{
  "encoder_activation": "gelu",
  "encoder_qk_norm": false,
  "encoder_patch_size": [2, 2],
  "init": "lecun_normal",
  "residual_init": "none",
  "beta2": 0.999
}
Rows from block 10 of the image encoder of a small image-text matching model, named by matrix and row number. Rows with one number belong to one neuron. Each number is 128 + 24 x the weight over its row's rms, rounded and kept within 0 to 255. All counts start at 0.
After each neuron's rows are labels from the 100 images, of 14848, where the neuron reaches its highest value: "top examples" is what is common among them. Only what is clearly more common there than usual is listed. The data: procedural textures in two colours, tilted and lit.
# fc1: MLP up (encoder.blocks.10.mlp.fc1.weight, 384x192), inputs 0-95
# fc2: MLP down (encoder.blocks.10.mlp.fc2.weight, 192x384, transposed), outputs 0-95

fc1.152 [112 111 119 149 131 112 151 133 134 106 154 142 137 112 150 126 141 102 100 171 128 139 165 154  89 124 152  86  90  90 164 175 147 114 124  98  90 132 136  96 149 139 139 141 173 138  95 100 134 125 132 123 162 154 133 100 159 126 142  97  83 150 126 127 135 113 161 167 102 122 135 154 156 159 154 144 108 123 136  82 178 151 107  94 132 108 112 140 138 151 117 114 150 144 101 155]
fc2.152 [ 78 152 125 139 156 160 156 139  99 143 133 111 127 101 117 139  93 129 122  96 123 116 100  81 135 152  86 140 141 147  60  79 121 139 120 113 137 102 102 110 167 156 117 136 105 117 128 137 143 120 120  78 107 126 138 132 154 148 112 131 172 140  89 119 130 132  97 156  75 128 150 130 137 119 109 104 147  81 127 149 159 102 124 170  98 107 139 145 130 109 118 143 111 138 140 126]
top examples: yellow; white; purple; ground colour: white

fc1.51 [147 150 139 161 116 122 107 127  83 122 146 164 142 143 121 133 102 114  93 117 138 115  96  74 156 185 155 131  76 148 125 108 148 145 129 108 104 109 110 107 135 122 111  92  85 136 150 134 113 118 147 100 124 128 127 149 156 103 152 119 127 136 168 126 122 168  63 155 140 118 124 107 137  85 150 146 126 117 180 122 135 121 133 140 158 117 157 110 157 110 202 139 135  91 138 148]
fc2.51 [123 130 130 143 148 112 108 130 159 125 141 166 158 119 106 163 119 150 124 127 129 129  90  95 115 122 125 119 110 141 118 149 108 132 107 143 139 118  94 157 115 113 127 121 179 108 144 145 173  88 136 102 132 116 172 126 160 126 129 144 103 165 103 108  85 139 147 166 150 135 164 109 101 151 128 167 106  84 167 111  83 121 181 114 105 155  96  81 143 114 155 137 115 114 118 131]
top examples: black; red; orange; ground colour: black

fc1.201 [127 185  91 123 139 144 111 143 132 141 138 136  79 139 129 125 121 163 172 171 163 162 116 181 140 149 181 151 124 132 125 116 152 150 142 156 174 102 121 136 151 123 170 134 142 135 154 126  89 100 109 136 100  88 130 118  88 138 158 101 150 145 151 100 110 128  84 112 149 142  82 119 130 132  98 152 145 144  97 116 113 140 152 148 130 149  96 166 152 116 131 109 131 137 169 162]
fc2.201 [131 114 189  86  82 136 130 136 130 145 113 142 145 110 136 159 111 145  92  82  96 134 174 124 119 126 137  84 164 120 129 175 112 108 131 125 116 145 125  86 107 115  78 116  74  84 135 108 137 130 159  98 139 156 119 165 137 124 138 156 143 103 130 149 144 128 111 134 106 119 121 106 152 134 104 105 175 151 124  94 138 150 103 139 129 134 117  82 115 114 117 131 132 117 110 112]
top examples: black; green; ground colour: black; pattern colour: green

fc1.68 [106  89 131  80 134 134 134 152 135 101 107 127 106 127 138  86 107 110 142  84  97 123 162 135 113 140 117 159 145 122 154 151 113 129 129 120 138 130 125 152 137 118 129  89 150 108 155 106 120  92 154 116 113 144  77 142 110 123 136 116 179 150 140 127 159 140 143 138 140 147 162 116 125 139 142 150 100 112  95 109 165 144 123 119 149  72 142  95  80 162 112 113 100 151 175  96]
fc2.68 [167 149 111 162 137  87 165  90 122  82 163 113 104 162 165 121 131 133 125 156 128 120  91 113 141  91  94 165 133 139 147  87 143 126 138 148 124 152 117 134 120 119 116 141 128 136 114 131 130 137 115 145 147 137 148 119 154 137 139 118 125 158  95 139 103 137 111 110 120 126  98 170 135  98 134  80 167 143 113 190 146 136 147 172 114 138 131 156 188  93 163 156 147 142 150 161]
top examples: black; orange; ground colour: black; ground colour: orange

fc1.279 [145 116  95 146 121 114 109 141  63 139 141 134 136  96 137 119 157 121  98 119 174 107 112 129 184 130 120  82 133 102 155 123 142 113 135 139 123 109 122 174 133 107 114 109  95 114 120 120 136 102 123 153 165  87 133 129  96 102 135 140  96 172 112 142 142 159 101 143 130 156 147 173 154 145  96 101 116 103 141 137 106 115 127 143 117 116 118 133  83 110 156 121 160 102 136 170]
fc2.279 [140 113 125  77 141 130  91 154  97 143 125 187  82 115 143 146 120  65 135 136 120 113 144  96 123 135 137 115 131 135 121 138 124 123 139 160  98  93 104 121 124  86 126 129 149 121 146 101 149 109 125 164 129 182 104 102 142 102 143 169 141 129 114  93 119 114 118 138 110 126 147 172  95 136 101 110 125 121 132 164 154 148 156  98 143 151 109  77  99 122 130 124 173 126 132 118]
top examples: red; black; ground colour: black; ground colour: red

fc1.241 [107 159 117  99 145 142 167  82 139 138 141 136 132 164  79 135 144 160 152 155 139 161 136 152 153 114 160 115 143  90  95 129 109 162 131 112 180  90 122  99 133  86 147 102 123 131 133  97 100 150 109  96 145 120 130 132 165 130 102 142 120  78 113 122  90 142 142 126 112 124 151 143 106 105 106 148 148 128 123 100 129 124 136 100 164 128 170 112 145 151 161 139 159 116 122 144]
fc2.241 [123 167 116 119 120 156  91 166  96 167 126 159  97 148 110 100 153 114 176 167 107 129 118 127 133  91 129 118 162 107 126 108  91 139 148 127 138 165  98 104 145 143  62  85 159 113 114  96 121 103 105 108 123  61 108 153 138 101 156 154 133 123 154 109 126 149 142 110 137 136 127 141  82 140 108 113 106 101 138 107 112 134 111 107 163 164  94 124 144 128 142 121 112 149 157 135]
top examples: yellow; blue; orange

fc1.180 [ 74 123 134 143 143 120 117 124 111 173 129 169 150 107 100 189 169 116 138 125 118 143 159 181 182 152 132 139 115 109 134 142 145 117  95 166  97 113 149 141 112 143 119 131 129 136  99 114  97 138 135 117 143 109 115 140 133 109 103 170 181 151 148 140 121 143 139 120 139 128 135 142 155 123  86 109 126 111 131 117 112 103 118 154 112 119 122 142 139 159 149 127 157 134 142 106]
fc2.180 [108  84 127 135 111 136 117 139 109 138 126 147 112 116 171 163 144 135 102 115 150 126 107 146 154 111 113  91 108 116 132 166 128 141 117 143 158 138 168 141 111  92 108 178 145 142  79 159 118 157 152 172 111 104 128 136 110 108 110 185 129 167 113 133 138 129 157 142 149 108 138 179 156 134 126  91 130 144 132  94  93 145 136 154 115 142 111 132 120 121 164 155 131 125 124 133]
top examples: teal; blue; ground colour: teal

fc1.351 [128 103 146 149 153 130 119 114  80 125  86 117 135 100 130 126 116  97  92 129 105 108 112 132 122 121 118 198 156 129  93  99 143 121 142  96 134  91  96  95 117 129  99 136 132 114 117 146 109 151 107 146 112 143  68 130 127 135 162 157 174 105 125 154 116  67 123  83 141  77 101 118 121 172 133 168 139 117 180 157  99 125 134 114 154 119 121 137 104  85 145 122 138 112 173 150]
fc2.351 [113 107 128 180 153 149 130 127 146 158 100 167 114  73 138 165 104 126  88 101 148  99 182  98 141 135 128 101 137 145 142 150 135 173 106 102 107  98 105 130  83 157 130 172  99 131 111 144 165 162 139 106 153 120 136 118 113  91 177 163 122 148 138 148 157 140 150 142 108 109 134 162 117 138 148 107 101 126 149 114 137 104 110 169 142 102 104 126 114 131 128 106 139 162  87 103]
top examples: orange; yellow; blue

fc1.300 [130 123 106 150 140 139 151 107 120 139 132 117 117 109 102 120 153 103  95 125 152 129 116 109 127 121 136 144 114 173 113  93 107 119 119 145 154 114 130 105 143 121 150 104 143 108 130 129  68 131 101  42 157 143 154 142 127 107 132 134 162 139 162 195  99 156 119 129 150 140 131 115 120  88 157 115 134 133 120 111 155  87 130 138 143  96 129 134 130 142 139  94 144 140 104 111]
fc2.300 [130 110 133 134 150  77 184 106 135 126 170 109 137 130 148 115 133 152 134 121 132  92 103 120 133 151 165 128 105  88 159 104 135 125 134 132 176 109 139 103 153 127 111 171 113 119 153 110 153 120 106 108  75 131 114 116  94 123 145 144 110 130 142 162 156 115 121  97 143 114 127 128 104 156 136 201 113 145 104 155  91 104 175 114  99  99 126 119 124  90  98 152 122 154 121 112]
top examples: blue; orange; pattern colour: blue; pattern colour: orange

fc1.168 [ 93  76 152 127 143 122 144 112 153 132 113 114 146 141 122 156 154 102 126 123 152 123 155 121 103 165 137  87 133 132 111 140 145 128  98 149  99 127 141 128 115 162 132 172 111 102 134 134 125  99 113  74 157 164 143 119 119 106 136 146 114 149 136 138 134 142 130 163 114 187 112 158 134 145 112 144 100 101 125 152 138 144 135 114 108  87 120 164 129 119 126 106 119 112  91  83]
fc2.168 [126 114 120 104 103 135 116 122 114 184 134 151 101 119 166 187 126 182 134 141 146 114  93 134 114 103 127 115 136  93  94 123  92 109 136 163 134 134  96  79 147 138 114  82 125 160 141 126 174 121 145 177 138 111 116 134  92 133 107 116  96 150 147 115 133 158  77 103 143 108 133 128 107 138 117 115 139 124 138 156 185 153 121 135 162 126 144 113 112 126 148 130 131 135 160 145]
top examples: blue; orange; pattern colour: orange; ground colour: blue

fc1.46 [100 135 147 123 107  99 156 126 109 158 155 144 160 114 117 147 111 124 178 120 156 107 115 146 110 148 124 117 137 126 127 114 124 177 129  98 139 130 136 161  93 127 150 120 149 136 158 120 154 146 109 134 128 116 145 138 145 103 129 108 128 102 121 112 102  92 128 119 163 131  88  74 114 163 125 178 139 173 126 120 122 151 122 131 141 133  85 184  95 188 131 144 111 127 125 141]
fc2.46 [131  92 100 126  86 135 121 161 113 101  99 160  89 151 109 103 126  82 132 140 121 108 126  91  84 116 115 140 127 148  74 128 130 146  88 108 134 138 112  96 176 130 123 133 107 121 116 138  99  89 106 123 143 135  91  96 130 100 124 138 175 106 159 116 133 117 131 110 118 139 125 157 155 133 154 125 158 110 148 111 131 135  88 117 138 123 162 101 162  96 136 139 180  60 101 138]
top examples: purple; ground colour: purple; orange; pattern colour: yellow

fc1.230 [133 133 103 113 124 142 148 121 126 125 156  95  92 145 189 112 173 145 124 136 131 143 109 135 134 124 112 109 159  86 156 128 106 131 121 108 173 129 110 153 151  96 156  98  92 157  86 146 102 187 113 130 128 134 138 120 157 158 143 138  81 133 102 115 142 117 106 142 131 134 137 136 101 103 120 141  96 124 167 116  93 126 130  85 107 114 126 125 109 156 172 119 122  99 144 106]
fc2.230 [ 92 163  93 114 166 123 150 101 175 103 123 115 116 118 161  95 163 144 164 123  82 163 112 137 148 107 140  95 133 112 176 142 173  92 127 147 122 116 150 165 155 134 113 101 117 117 117 162 130 141  89 136 146  77 132 164 129 186 128 134 116 106 133  90 143 131 120 110 151 119 138 112 117  95 117 116 153 168 148 133 105 124  64 136 107 171  61 133 113 139 118 108 108  83 136 150]
top examples: blue; pattern colour: blue

fc1.49 [181 125 104 144 154 108 160 134 195 105 121  86  68 121 148  94 107 126 106 155 134 169 134 150 165 159 145 117 143  92  93 140 106  91  79 141 144 123  96 135 108 121 139 102 135 124 137 174 143  97 131 148 125 171  87 165 119 190 126 173 112 157 134 132 137 142 118 120 118 161  87 182 113 136 120 140 154 131 104 131 107 117 108 139 118 150  93 158 134 145  72 171 123 124 118 134]
fc2.49 [112 126 121 164 157  67 120 159 149 138 151 105 141 144 121 110 125  87 149 132  90 151 171 123  97 133 137 117  99 130  70 118 149  82 132 150 154 144  97 141 127 105 145 135 142 144 148 152 108  54  83 173 127 123 131 142 107 137 126 123 173 155 113 104 121 155 105 119 129 115 140 184 140 163 100 100 125 102  98 147 141 134 150 113 135 137  95 131 144 115  82 173  93 104 152 135]
top examples: purple; blue; orange; ground colour: purple

fc1.284 [130 138 121 121 153 117 131 135  77 124  84  87 161 141  87  64 108 105 153 127 162 137 133 114 116 113 132 127  85 185 142 100 143 157 101 130 123 143 145 119 135 125 107 133 103 120 124 134 147 122  76  96 166 122 140  99 182 119 126 133 138 145 107 160 119 124 157 168 141 139 128 112 100 119 100 123 127 149 130 130 151 128 130 131 125 104 104 153 157 143 130  93 145 101 129 162]
fc2.284 [130 126 117 147 105  98 121 139 134 151  67 109 139 169 106 133 113 130 142 138 188 108 134 131  99 108  96 130 142 114 138 105 115 143 136 147 155 165 123 139  98 112 155  92  88 139 156 163 204 112  87  81 154 143 128  81 113 158  99 126 127 151 150 108  99 148 107  62 140 130 127 102 152 118 113 168 111 135  81 125 138 112 153 119 129 129 152 125 126 155 124 121  85 104 133 119]
top examples: red; ground colour: red; pattern colour: red

fc1.102 [140 151  92 128 116 110  82 155 128 149 130 140 143 147 144  97 146 123 125 146 128 143 131 115 130  86 111 143 149 174 139  95 111  84 125 117 143 176  91  77 130 132 151 187 142 175 167 120 145 113 157 146 157 121 131 109 131 116 122 104 146 135 158 124 103 151 113 141 133 149 111 173 119 105 134 124 122 153 147  95 122 152 146 146 139 121 152 141 125 125  77  83 148 120 165 114]
fc2.102 [138 172 112  86 122 156 115 127 174 154 165 113 147 141 147 150 123 161 120 152 140 132 109 161 105  98 151 142 166 143 137 104 133 104  94  93  90 159 116  85 129 133 157 138 149 139 148 137 162 104 150 115 117 115 136 131 143 125 100 163 170 129 127 115 113  86 123 150 123 134 128 173 127 123 108 172 110 117 106  77 126 120 132 117 127 132 142 141 130 125 127  75 142 117 117 132]
top examples: orange; blue; pattern colour: blue; ground colour: orange

fc1.358 [147 152 141 136 141 145 133 137 142 160  67 127 134  94 149 108 178 113 141 114 149 134 114 139 126 129 122 120 117 116 120 128 121 140 151 103 141 119 102 145 156 108  67 133 108 109 131 116 153 164 113 122 123 158 156 129  86 147 174 142 148 166 144 114 131 141 116 142 112 147 109 153  82 113  98 108  80 130 109 113 128 109 131 136 150  94 131 139 131 127 165 113 116 137 120  79]
fc2.358 [102 141 116  75 164  96 113 100 108 164 140 128 109 136 124 175 116 128 141 129 142 130 123  88 142 139 123 132 115 137 141 145 108 120 142 140 121 169 117 106 152  89 165 124 117  87 167  83 109 113  86 131 166 147 170 157 114 138 111  91 128  66 124 111 104 147 143 126 108 182 147 105 111 116  99 149 199 107 113 144 171 117 135 100 121 143 179 111 203 126 118 103 113 119 109 151]
top examples: yellow; blue; pattern colour: yellow; pattern colour: blue

fc1.12 [102 106 145  59 139 157  85  94 121 169 126 170 109 100 111 154 129 126 100 130 129 171 131  98 115 127 113 155 131 125 200 164 142 115 122 150 125 111  88 105 152 154 103 161 131 127 162 121 170 146 143 148 131  97 122 124 111 123 152 144 150 166 115 116 131  99 176 106 156 134 150 151 126 135 111 155 117 120 131 126 131 149  97 142 141 162 140 112 133 111 142 136 130 143 103 121]
fc2.12 [106 140 130  82 147 140  97 125 108 155  94 142 119 134 108 120 104 136 127 112 104 152  94 130 145 128 152 107 141 146 154 123 161 133  99 115 115 114  94  93 107 137 113 130  91 133 131 112 160 144  79 110 145  74 103 154  94  92 140 166 141 154 136 131 108 111 138 102 122 155 165 163 118 170 135 138 128 158 145 108 110 157 124 100 130 143 156 140 125 170 165 120 116 148 126 110]
top examples: yellow; blue; pattern colour: yellow; pattern colour: blue

fc1.272 [ 99 133 124 134 135 104 127 131 127 129 116 131 136 122 127  84 158 106 129  96 130 115 113 143 137 123 108  82  75 182 171 104 169  74 148 117 118 121 152 146 128 180 134 108 124  99 151 146  87 122 107 117 126 125 147  92 156 163 159 175 134 127 169 118 119 123 117 154 141 133 114 182 120 155 110 129 153 121 141 158 180  83 117 116 142 125 120 135 138 138  62 140 155 135 127 146]
fc2.272 [ 99 122 150 102 143  99 124 127 134 161 126  97 125 166 103 111  94 136 137  99 131 139 129 154 138 100 166 112 132 118 144 117 144 116 134  99 141 145 144 130  65 122 129 122  88 146 135 140  92 126 179 150 119 103 169 144  84 171 140 141 135 174 154 122 124 152 102 128 169 171 117 155  99 148 140 170 108 139 118 186 121 128 133 143 117 123 156 158 115 139  89 142 164 145 147 169]
top examples: red; blue; ground colour: red; pattern colour: blue

fc1.203 [130 145 108 151 123 106 127 114  82 118 109 134 152 107 129 135 105 175 146 114 150 106 130  96  92 152 118 126 132  98 127 114 119 136 169 108 149 125 125 140 137 140 154 132 155 144 107  98 138 127 142  63 141 107 153 109 130 105 147 102 169 136  88  85 135  83 118 125  68 128 153 129 119 121 106  99  78 122 114 132  88 142 145 156 109 110 137 192 132 143 139 174 131 160  73 104]
fc2.203 [195 161 126 135 140 101 128 157 150 124 127 155  78 114 139 112 119 108 121 101 113 105  83  96 128  93 119  98 127  68 114 168 142 111 138 137 155 140 164 102 122  97 142 115 114 167 121 137  79 103 131 101 150 140 137  98 116 138 138  90 190 108 119 109 121 116 151  88 133  79 141 130 141 106 130  96 110 130 106 118  89 127 135 105  91 133 128 166 174 166 134 106 125 156 123 167]
top examples: teal; orange; blue; pattern colour: teal

fc1.359 [124  86  84 167  87  92 125 111 126 133 118 145 154 118 145 138 120  95 157  55 153 129 122 128 162 128 123  87 102 127 165  91 112  82 144 132 118 127 167 105 147 166 128 110 149 136 139 147 108 170 113 105 119 155 139 143 126 131 140 103 141 114 143 143 144  85 111 136 114 157 159  87 148 165 140 123 131 112 105 168 118 150 114  93 116 121 128 153 105 124 142  75 109 122  94 113]
fc2.359 [150 146 126 163  91 110 146 102 153 130 123 151 127 108 109 154 160 188 119 126 162  92 103 148 137 103 124 153 173 134 134 141 119 106 135 125 156 138 155 118 100 133 118  84 151 162 121 155 145 159 131 148 162 165 130 157 117 138 140 119 129 143 116 135 112 115 144 122 116 135 159 104 114 110 122 134 122 142  94 145 134 178 147 147 109 143 104 177 137 140 176 149 139 140 159 108]
top examples: black; red; ground colour: red; ground colour: black

fc1.266 [118 140 154 119 117 109 136 153 130 172 154 123 130 114 143 104 148 148 171 130 134 124 129 109 150 167 102 124 120 185 137 118 153 144  89  99  73 147 111 158 112 134 110 153 110 101 107 148 146 149 123 101 142 143 119 193  96 132 157 142 153 149  79 140  96 157 161 153 137 123 131 155 157 113 120 131 111  82 108 158 132 163 157 163 132 115 119 134 122 104 156 133 146 134 160  95]
fc2.266 [135 146 145 150 109 111 133 132 143 127 108 139 112 108 127 128 125 147 114 137 128  98  98 126 167 139 113 149 165 179 105 122 176 138 123  94  70 164 112 149  82 148 133 111 125 153  91 168 156 140 138 136 133 119 153 119 109 136 133 133 127 160 141  99 149 165 150  98 101 156 125 121  99 126 124 117 129  98 111 113 167 114 156 122 133 124 153 121 116 130 117 149 147 121 130  79]
top examples: yellow; blue; orange

fc1.250 [130 112 161 136 154 119 140 121 126 120 131 124 100 164 133 112 132 130 118 123 123 123 175 133 133  94 116 124 141 117 138 143 141 144 123 126 122 111 163 161 145 138 108 116 104 156 156 138 144 151 160 109 119 186  92 131 202 125 123 135  80  96 131 174 143 118 185 162 123 141 125 128 113  99 137 137 125 146 116 137 136 131 105 106  95 138 150  79 121 113 111 141 130 163 101 171]
fc2.250 [107 152  71  95 134 133 146 138 111 119  88 141 115 112 131 169 121 131 117 139 134 120 113 140 159 138 157 130  98 130 165 134 142 109 103 118 120 126  97 127  79 122 131 134 122  84 100  88 138 107  85 136 108 119 154 118 113 126 150  99 145 148 117 100 151 157 123  57 106 108 129 100 101 126 138 106 125 122 150 132 133 117 100 111 151 142 148 145 136 153 126 116 121 152 114 129]
top examples: teal; pattern colour: teal

fc1.291 [142 154 124 147 154 149 165 105  85 145 121 105  90 103 174 160 121 122 133 134 126 135  86 129 118 113 163 157  98 152  98 169 142 130 112 160 161 117 103 116 159  88 105 135  99 108 143 163  84 149 115 107  94 147 133 138 108 110 130 136  97  89 161 139 140 134 139 126 136 113 154 118  70 110 163 142 104 141 128 139 160 124 102 134 161  71 108 111 117 151 159 141 114 137 116 122]
fc2.291 [139 128 153 113 128 109 122 111 113 123 111  96 137 102 129 100 153 118 139 114 120 166 153 126 131 140 128 126 152 174 144  84 107 104 140 144  94 112 173 137 115 105 128 144 155 131  97 112 172 132 113 116  81 128 113 160  93 158 146 122 132 155 132 149 132 120 161 102 108  96 113 152 131 146 117  83 135 121 106 133  91 159 146 119  99  91 162 122 137 161 138 113  92 133 152 118]
top examples: green; blue; ground colour: green

fc1.312 [ 76 128 173 141 158 104 135  73 135 143 140 160 139 138  62 113 114 104 165 144 131  98 149 108 167  64 164 178 134 131 176  90 120  92 148 127 109 100 142 172 129 142 126 148 138 176 113 141 125  97 132 113 117 146 118 117 157 129 149 112 117 103 143 112 124 122 103  84 121 139 112 133 115 128 163  83 137 123 103 107 111 126 117 132 142 142 147 118 113 141 130 107 116 119 144 164]
fc2.312 [108 134 136  93 118 126 109 102 138 142  75 156 124 108 103 132 106 101 117 181 136 151 128  89 133 129 181 156 130 119 130 116 157 110 140 150 117  93 139 166  97 130 134 169  96 150  63 170 111 144 133  70 135 156 131 110 102 135 117 153 128 146 127 139 143 126 138 104  97 151 100 140 145 150 173 108 141 143 119 122 106 106 128 137 146 141 154 103 127  96  90  98 104 155 117 111]
top examples: blue; ground colour: blue

fc1.333 [ 85 118 120  98 102 131 133 153 118 138 166 105 142 125 169 126 166 145 149 147 128 133 138 126 107 138  75 160 146 142 106 143 164 127  81 113 128 126 147 105 147 105  95 167 131  82 135 153 151  90 104 129 183 152 147 119 175 144 120 187 116  70 114 154 149 106 122 129 134 166 128 110  86 139 131 179 149 165 125 183 124 142 102 128 137 133  82 109 105 143 127 123 135 151 139 155]
fc2.333 [148 138 134 115 134 148 108 106 140 102 125 148 110 157 159 191 122 118 128  86 105 133 131 128  95 136 171  72 140  93 111 179 123 127 151 139 132 166 112  98  96 110 140 133 127 116 160  82 125 162 114 139 119 115 124 138 111 118  87 116  92 113 156 114 101 132 109 142 102  78 125 131 113 117  79 121 169 129 176 132 141 134 151 104 120 148 156  95 169 141 137 116 152 102 130 111]
top examples: blue; orange; pattern colour: blue; ground colour: blue

fc1.133 [130 157 136 115 109 154 151 155 141 122  94 141 204 138 141  76  95 125 125 129 142 138 155  96  73 142  85 144 121 116 116 160  94 122 147 129 113  99 155 108 124  67 174  99 115  81 127 150  96 118 105 118 163 153 144 138 155 132 119 119 110  97  94 114 135 100  83 119 155 114 129 114 113 137 130 155 129 155  88  83 142  96 151 162 124 162 155 152 175 147 130 147 144 144 116 142]
fc2.133 [ 88 120 142 124 120 158  74 138 122 141 137 147 110 124 132 124 141 124 153 171 123 131 132 146 133  71 119 155 149 116 188 100 136 124 143 129 117 137 123 121 162 111  63 122 135 116 108 102 144 114  81 104 104 102 151 105 178 127  92 148 105 108 158 113 152 147 103 167 137 126 138 142 139 139 164  87 111  91 148 119 164 156 103 114 128  78 122 121  99  92 142 129 139 162 147 124]
top examples: orange; yellow

fc1.198 [167 146 126 128 145  98 106 144 121 106 132 113 140 122 130 179 151 136 121 136 101 131 169 188 127 131 184 109 133 150 138 134 121 115  84  68 153 102 153 152 114 107 150 103  67 121 109 133 177 159 106 137 160 176 135 148 112 154 129 112 154 138 135 113 103 144 150 125  85  98 126 135 126 132 121 108 148 100 126 150 128  64 120 115 135 128 151 134 154 141 126 118 125 120 145 122]
fc2.198 [130 114  99 127 145 141 179 102 141 149 165 145 141 138 155 158 128 105  82 103  77 111  49 165 146 114 139 143 129 132 148 127 142 102  84 116 119 116 110 155 119 125 106 111  97 149 124 153 115 156 156 139 118 164 166 121 106 102 146 140 141 157 123 108 129 138 100 101  97 144 122 104 131 146 104  94 154  85 154 136 168 127 126 124 151 125 122 114 105 144 113 113 113 141 109 122]
top examples: yellow; pattern colour: yellow; blue; ground colour: yellow

fc1.89 [118 111 128 129 104 113 143 144 136 156 186 151  96 117 105 116 147 128  98 129 162 135 189 105 132 110 136 157 139 138 115 116 117 112 105 143 124 109 102 175 103 161 116  93 171 168 159 128 151  98 116 134 127 130 121 118 129 112 118 156 114 136 113  97 136 168  49 101 183 181  97  76 118 140 125 111  78  89  88 107 136 117 122 127  86 130 125 125  81 136 104 169 118 113 145  90]
fc2.89 [128 202 152 149  81 179 152 149 120  90  77 116 127 125 134 123 144 148 127 166 139 132 110 123 109 147 144 115 159 118 130 100 124 116 170 104 149 135 125 114 146 104 131 173 107 113  79 115 135 131 144 136 106 141  77 179 109 138  87 135 168 151 151 111 118  97 148 161  98 106 140 149 165 148 134 165 175 127 154 129 130 161 131 137 150 119 121 140 137 144 142 130 186 136 127 120]
top examples: red; orange; ground colour: red; ground colour: orange

fc1.130 [113 132 121 136  65 128 145 150 131  95 143 147 118 112 109 168 181 116 130 144 129 135 135 123 121 103 125  73 161  98 114 109 140 142 137 130 118 168 104 151  91 100 162 110 104 157 105 112 127 111 166 110  87 143 101 117 113 107 100 147 151 116 160 120 136 150  84  97 124 150 112 151 115 145 123 130 119  86 134 120 140 112 147 152 141 121 102  73 111 132  78 125 111 111 151 151]
fc2.130 [132 149 104 124 154 160 110 109 117 136 131 139 139 126 147 146 112 125 127  94 167 103 117 110 161 128 101 170 137 120 149 147 136 155 143  86 126  66 125 122 156 167  49 144 143 143  85 132 117 136 117 174 172 131 111 169 115 125 138 120 106 183 120  95 118 152 167 179 133 137 160 114 133 164 138 116 127 108 161 114 113 125  91 130 101 129 157 163 177 130 166 148 134 112 142 131]
top examples: red; white; ground colour: red; pattern colour: white

fc1.235 [ 84 125 114 120 101  96 112  72 107 180 106 151 142  94  75 122  80 130 153 170 130 103 119 124  98 115 109 112 116 142 156 142 158 178 162 117  97 141 119 144 147 129 113 155 105 133  98 121 150 116 125  66 155 135 134 126 171  99 137 125 166 137  84 126 132 101 122 153 130 155 120 178 103 113 105  98 112 137 115 112 107 134 160 125 103 149 133 155 117  76 163 117  96 145 125 131]
fc2.235 [103 116 134 120  76 103 103  95 100 154 131 114 156 101 112  75  90 151 151 130 117 109 121 109  98 112 108 129 136 137 163 125 163 138 174 108  77 137  95  92 157 114 117 149 101 178 100 143 112 158 119  48 132 124 122 139 131 114 177 111 173 149  97 119 121 152 134 126 123 164 120 129 112 125  90 133 143 160 108 141 104 158 153 121 121 129 142 143  96 119 140 130 108 158 126 154]
top examples: teal; brown; ground colour: teal; pattern colour: teal

fc1.94 [142 141 118 141 115 150 125 166 123 167  82 133 162  89  99 145 176 123 127 118 124 126 154 111 153 120  92 123 144 105 136  67 156 135 132 120 111 161  90 154 130 111 141 127 121 139 128 105 107 109 140 152 113 146 112 134  71 102 115 128 106 146 167  81 108  97 114 110 164 152 139 110 129 158 142 102 130 126 123 114 130  97  98 121 125 132  92 106 148 158 131 152 102 143 125 120]
fc2.94 [101 177  65 121 120  92 142 113 138 115 126 150 127 129 138 153 132 157 124 114 150  92 116 136 118 152 138 148 138 102 150 125 108 111 143 111 105  94 108 122 117 125 114 117 131 160 133 127 140  93  95  98 151 110  64 153 142 129 117 133 141 159 163 144 106 156 122 119 109 109 114 131 104 144  88 154 117 133 160 132 155 110 125 126 107 143 161 181 100  74 112 109 138 114 153 125]
top examples: red; white; orange; ground colour: red

fc1.192 [126 101 157 149 118 108 175 154  92 112 133 148  63 152 124 105 145 113  99 119 163  98 108 126 143 128  97 159 134 112 142 126 100 125 101 107 120 152 146 103 157 120 113 161 144  95 118 132  85 129 136 110 120 161 106  84 106 156  95 142 124 113 156 118 109 133 106 125 119 101 128 135 140 156 168 152 142 109  88 149 127  85 134 124 137 138 153 134 155 155 119 128 158 132 156 123]
fc2.192 [110 151 205 128 150  69 102 101  96 107 109 124 130 132 105 145 114 109 124 125 182 123 133 156 148 111  78 131 161 122 104 117 112 126 101 139 150 116 176 161 124 155 148 181 123 140 112 126  99 125  95 163 105 144 124  93 127 126  95 108 132 109 102 107 152 145 111 115  72 109 129 130 183 183 115 160  92 153 136 132  95 119 149  94 158 118 150 111 166 164 174  91 138 125 147 107]
top examples: blue; orange; yellow; pattern colour: blue